Weights of a small multi-label image tagger: norm layernorm.
Rows from block 10 of a small multi-label image tagger, named by matrix and row number. Rows with one number within an expert belong to one neuron, the router's apart. Each number is 128 + 24 x the weight over its row's rms, rounded and kept within 0 to 255. All counts start at 0.
Before each expert's rows are labels from the 100 images, of 14848, where the router gives the expert most weight on average: "top examples" is what is common among them. Only what is clearly more common there than usual is listed. The data: fractals drawn by 1,000 iterated function systems, in grey. In brackets: how many of the 100.
# router: router (model.blocks.10.mlp.router.weight, 8x192, trained with AdamW), inputs 96-191
# up: expert up (model.blocks.10.mlp.up, 8x96x192), inputs 96-191
# down: expert down (model.blocks.10.mlp.down, 8x192x96, transposed), outputs 96-191

# expert 0
top examples: dark on light (100)
router.0 [ 96 121  64 125 157 155 132 159 101 145 147 136 108 156 126 137 113 151 152 166 106 146 111  99 152 118 130 123 143  94 152 175 120 113  86 126 105 147 102 158 101 124 140 133 118 166 117 140  98 129 126  88  92  99 102 132  80 144 117 129 132 129 134 145 143 126 119  94 145  87 138  89 135 131 116  97 109 160 160 177 108 137 131 145 131 154 147 170 129 148 137 113  73  97  99 127]
up.1 [108 136 133 110 140 136 137 136 139 121 106 141 128 143 165 127 105 156 154 160 153 121 126 112 156 154 140 120 126 116 108 141 136 136 127 139 139 117  78  98 165 126 150 131 112 104 105 118 145 123  93 181 171 144 149 148 185 151 118  92 100 138 119 142 100 115 155 122 110 113 134  68 121 169  94 214 137 142 118 117 116 138 155  76  83 161 141 146 125 116  93 164 127 128 147  95]
down.1 [138 114 106 162  91 132 100 146 102 104 158 146 112 108 100 126 121  83 106 147 102 130 115 137  89 121 105 157 127 126 197 150 141 127 162 111 123 153 141 125 108  93  95 146 131 108 141 204 158 109 179 149 132 141 154 160 179 141 104 146 151 128 118 119 156 138 142  92 118 117 106 127 140  99 152 135 139 113 129  84 124 114 186 138 124 136 140 105 121 129 114 119 122  91  88 139]
up.2 [120 107 133 116 115 119 164 181 146  72 135 133 111 137 167 107 145 190 123 132 152 102 127  90 127 145 137 144 163 128 133 125 162 147 129 127 110  87 114 134 134 144 121  82 160 132 139 143 105 162 142  82 168 132 123 121 156 115 100 149 118 146 108  73 159 143 116 166 122 107 152 117 119 111  40  93 119 122 128 147 116  92 134 112  77 122 136 131  91 118 139 102 157 107  92 144]
down.2 [164  89 161 120 168 113 115 103  97 164  99 130 155 125 105 146 156 132 118 130  66 162 176 125 119 102  85 130 103 108 121 149 124 137 144 120  98 103 137 176  71 111 168 121 143 132 135 140 125 106 154 141 106 139 107 164 151 150 130  69 130  99 108 121 109 147 119  68  94  67 149 128 138 124 153 136 110 122  94 134 125  98 113 110 162 139 130 132 148 155 123 148  97 150 152 128]
up.3 [114 143 108 144 138 156 126 143 111 161 150 134 139  73 165 161 163 138 151  75 140 158  93 112  96 120 193 180 116 116  95 144 124 104  95 104 124 108 144 126 148 119  78  90 115 116 134 174 102 119 158 121 134 155 135 147 114 121 128  68 143 148 157 129 131 117 140 121 134 117 152 103 147 103 100 111 120 172 111 159 123 185  96  84 146 169 103 125 117  93 131 119 154 163 125 129]
down.3 [150 113 129 110 123 121 137  72 118 116 142 124 142  78 104 125  91 108 140 126 146 145 155 117 160 128 100 168 156  92 152 127 190 145 115 152 133 127 105 134 132 125 103 110  96 113 133 143 176 116 124  96  96 133 130 142 185 127 111 125  90 129 135 136 107 164 145 135 158 132 133 109 105 118  82 142 107 123 133 107  94 139 136 119 103 142 198 111 157 116 153 153 127 129 122 101]

# expert 7
top examples: dense (99)
router.7 [110 148 129 134  92 101 158 111 150 146 105 136 110 147 124 107 147 104 127 141 109 132 148 122 134 120 126 128 105 107 126 117 163 140 197 131 134 117 142 159 161 134 130 122 132 134  99 168 173  93 149 139 118 169 106 113  82 138 117 103 137 165 100 148 140 159 140 101 142 137 153 121 115 152 170 106 121 123 126 118 131 152 142 166 109 100 128 171 127 141 161 150 111 128 141 168]
up.1 [119 134 157 154 142 115 161 155  99  95 144 126 115 128 119 159 167 127 129 142 149 160 124 140 112 141 136 153 108 107 154 129 161 118  92 106 122 203 117 132 132 135 111 142 129 180 133  79 152 105 125 123 151 134 130 151  94 151 102 127 159  63 135 170 139 151 122 108 147 176 108 116 150 164 118 169 116 122 118 100 121 123 134  99 162 121 173 110 102 182 106 103 103 117 157 180]
down.1 [170 140 144  90 128 129 128 138 135 152 125  88 124 115  87 126 109 115 125 106 113 111 110 144 158 104 136 126 124 133 114 124 123 144 146  90 109  98 109 115 153 126 136 114 114 118 187  99 139 124 163 152 128 173 144  81 140  85 127 135  86 122 128  85 108  93 117 154 127 115  85 107 106 119 122 131 117 139 124 134 127  87 156 110 137 118 146 122 186 105 142 124 133 152  97  97]
up.2 [175 140 107 119 120 120 142 164 158 131 142 114 170 147 136 117 114 117 120 106 113 159 130 152 128 140 126 137 135 130 202 183 118 138 162 118 146 138 119 186 153 152 102 152 148 115 110 131 159  87 137 131 126  94  98 131  85 112 141 108 153 131 155 151 137 113 126 135 123 150 143 143 105 100  84 129 132 124 120 142 108 141  87 116 144 135 122 100 166 145 149 128 112 123 130 104]
down.2 [107  93 138 114 105 129 110 145 132 139 107 110 131 160 154 125 101 127 154 176  78 103 145 107  77 159 146 122 120 122 111  85 136 129 145 133  93 129 142 115 151 111 129 129 133 114 136  87 133 113 137 118 133 147 118 154 111 178 142 107 134 139  91 123 132 131 106 145 146  99 160 107  96 147 154 129 155 148 148 126 163  75 151 172  91 167 146 111 126 114 127 133 131 115 160 158]
up.3 [138 108  73  86 135 181 142 132 108 142 136 103 128 150 109  90 163 138 131 149 154  84  86 112 128 130 156 131 115 118  72 146 139 135 135 124 137 103 130 153 127 163 120  94 108 118 107 142 105 124 139 120  94 150 148 132  86 161  85  92 105 124  80  91 149 114  98 107 133 121 133 131 106 114 141 133 137 108 125 126 120 142 179 143 123 121 105 116  95  97  87 159  87 127 146 114]
down.3 [ 95 115 122 131 103  95  70 176 111 100 139 139 111  95 110 158  79  98 141 148 125 161 173 152 125 139  79 120 124 119 121 127 148 100 127 108 116 170 149  86 179 142 136 157 146  97 145 112 105 136 107 144 164 151 137 122 139  95 143 108 146 117 173 160 120 119 136 151 151 137 136 126 123 122 113  82 134 157 126 111 153 120 117 107 149  86 155 131 186 117 141  68 101 190 109 136]

# expert 5
top examples: two maps (79); sparse (76)
router.5 [103 139 168 112 147 100 117 169 170  87 140 149 134 125 104 182 120 144 124  92 132 119 115 118 139 154  70 125 112 118 144  98 106 116 118 116 130 126 160 109 121 115 128 124  97 137  98 159 119 138 145 154 173 137 149 113 143 114 138 130 124  96  85  96 117 155 100 142 116 126 110 133 127 131  96 131  92 117 155  98 174 118 138 125 158 141 153 140 131 103 107 128 149 121 124 113]
up.1 [152 121 143 112 128 120 133 113 123 155 106 139 155 127  87 153 161 105 141  87  92 163 124 144 123 131 140 123 136 147  90 140 147 149 143 116 128 131 111 132 134 113 128 191 151 122 124 146 103 115 140 106 139  96 121 110 116 132  84 105 107 110 128  82  80 121 155 158 108 116 144 127 121 110 154 104 111  96 134 138 152 164 120  95 130 130 149 148  65 122 126 142 150 168 138 141]
down.1 [150 153 160 135 145 118 131  83 128  96 109 134 110 151 139 114 123  63 133 170 123  79  95 118  95 142 122 111 116  94 146  92 148 117 134 119 150 124 121 143 111 161 186  72 129 100 139  96 166 164 125 156 135 168 154 122 128 113 136 140 123 144  95 143 162  97 149 125 132 104 138  74 149 137  89 118 140 147 105 128 128  95  91 169 124 147 113 124 164 125 148 127  96 102 149 136]
up.2 [149 155 164 122 158 135 155 154 106 116 129 125 110 156 111 136 139 132 155 140 100 123 113 155 141 133 157 141 118 101 109 108 143 134 113  89  99 114 113 114 140 111 101 118  97 161  87  98 118 146 103 107 130 147  78 178 134 140 128 128 125 130 151 126  99 113 139 131  66 107 113 194 139 127 134 157 128  78 140 124 140  98 153 114 112 111 157 131 106 104 137 148 155 102 100  80]
down.2 [122 142 110 106 149 142 132  95 155 123 128 122 109 113 160 116 132 124 100 165 110 182 128  97 121 119 111  71 130 138 128 125 143 132  92 146 151 143 114 139 114 140 153 154 150 112 159 168 122 140 148 122 130  81 119  71 110 152 136 146 125 166 139 109 111 142 100 108 116 195 139  91 121 115  99 133 153 153 190 119 123 155  88 133 108 183  94  86 122 173 118 111 141 131 158 108]
up.3 [143 161 124 140 130 155 156 117 123 145 172 145 119 149 126 103 128 149 143 144 152  76 109 122 138 139 168 130 155 148 116 127 130 125  71 146 134 107 136  90 101 127  98 121 125 134 119 162  96 173 140 144 128 117 146 129 118 114  83 152 154 124 180 102 163 126  99  93 107  86 130 161 114 120 103 106 135  90 109 136 104 112 161 137 135 157 167  82 109 161 149 167 131 125 114 117]
down.3 [171 143 100 104 123 159 124 111 139 158 108 132 137 123 172 129 135  94 136 106 127 144 128 162 136 129  87  97 164 121 101  61 146 128 112 127 112 131 109 160 134 167 150 138 151 161 147 172 111 135  81 162 110 112 146 127 114  99 139 131  79 141  58 120 157 126 150 126 132 148 126 119 155 123 107 138  90 164 159 129 155 172 154 128 116 125 127 124 133 116 113 128 130  94 139 116]

# expert 6
top examples: two maps (100); sparse (100)
router.6 [ 95 135 179 125 112 107 103 113 166 167 139 139 156 131 107 162 141 173  98 136 122 165 106 134 166 148  87 130 168 120 150 153 151  98 155 139 124 153 126 136 115 117 114 127 145 153 156 151 122 129 103 163 117 157 110  74 141 118 131 123 138 102  99 126 104  79 107 122  92 144 109 129  93 121  89 115  87 149 163 106 141 153 122  98 128 156 113 130 148  98 167 135 126 136 138 125]
up.1 [140 140 151 145 121 107 122 109 101 121 119 135  94 155 132 131 120  98 125 137 113 135 116 135 128 124 141 140 154 136 128 132 188 124 123 117 128 136 117 148 119 145 149 122 122 128 157 127 145 164 142 163 135 136  89 124 166 128 154  75  90 199 146 139 131  86 147 132  96 124  88 146 131  82  95 118 149 142 162 104 113 157 164 136  99 123 151 143 152  97 173  97 169 165 131  95]
down.1 [109  92 139 108 150  86 152 129 141 148 155 141 110  88 151 129 136 144 114 126 146 121 139 107 111  88 165 147 115 108 118 134 111 130 141 132 165 118 122  82 118 116 182 130 119 155 139  96 162  86 135 109 169 115 138 155  97 109 131 119 151 106 114 143 129 128 151  97 123 136 178 103 125 192 143 117 121 120 108 110 106 105 137 167  96 137 119 122 134 160  84 160 107 114 127 149]
up.2 [138 111 128  84 136 119 183 107 110 157 141  92 121 107 156  81 117 109 170 121  92 123 117 123 113 105 141 128 143 129 102 147 105 153 140  94 163  89 133 126 148 147 134 111 162 126 141 107 116 155 116 137  96 169 126 126 110 186 114 134 158 130 112  98 148  91 133 162 138 138 156 127  97 108 143 107 176 145  84 131 117 141 142 139  98 134 143 129 100 145 134 103  98 123 146 157]
down.2 [107 115  87 141 136 141 127 100 149 112 106 121 111 136 165 108  95 130 132 114 144 108 158 146 169 127 122 142 107 104 177 135 104 128 151 153  95 124 124 115 115  74 138 156 151  96 145 103 149 161 134 129 113  73 123 132 147  80 161  90 171 110 161 128 138 191 145 156 134 130  99 129 123  87 138 104  90 111  82 168 144 118 125 134 107 108 124 130 136 116  93 124 113 126  82  97]
up.3 [161 127 117 128 129  99 127 136 180  75 136 139 149  98 121 127 172 130 145 136 106  84 182 181 107 151 134  65 106 146 148 166 127 132 116 107 107 107 180  77 127 111 114 102 109 134 132  92 127 118 152 130 101 156 120 168 108 124 154 102  90 146 159 130 132 109 147 150  90 142 145 149 155 150 149 129 139 103 132 118 102 130 145 110 150 171 164 141 121 151 172 195 152 153 147 122]
down.3 [127  98 153 145  95 138 101 134 113 136 102  99 124 141 130 115 151 111 119 129 107  92 148  97  94 160  76 120 108  68 122 120 161 104 164 104 149 116  68 122 127 105 125 146  86 156 111 136 139 108 131 146 155 153 140 122 106 139 113 140 161  63 173  92 162 131 122 148 125 176 170 181 103 123 125 115  61 152  95 107 128 142 131 158 111 120 102  96 115 152 118 151 129 124 140 117]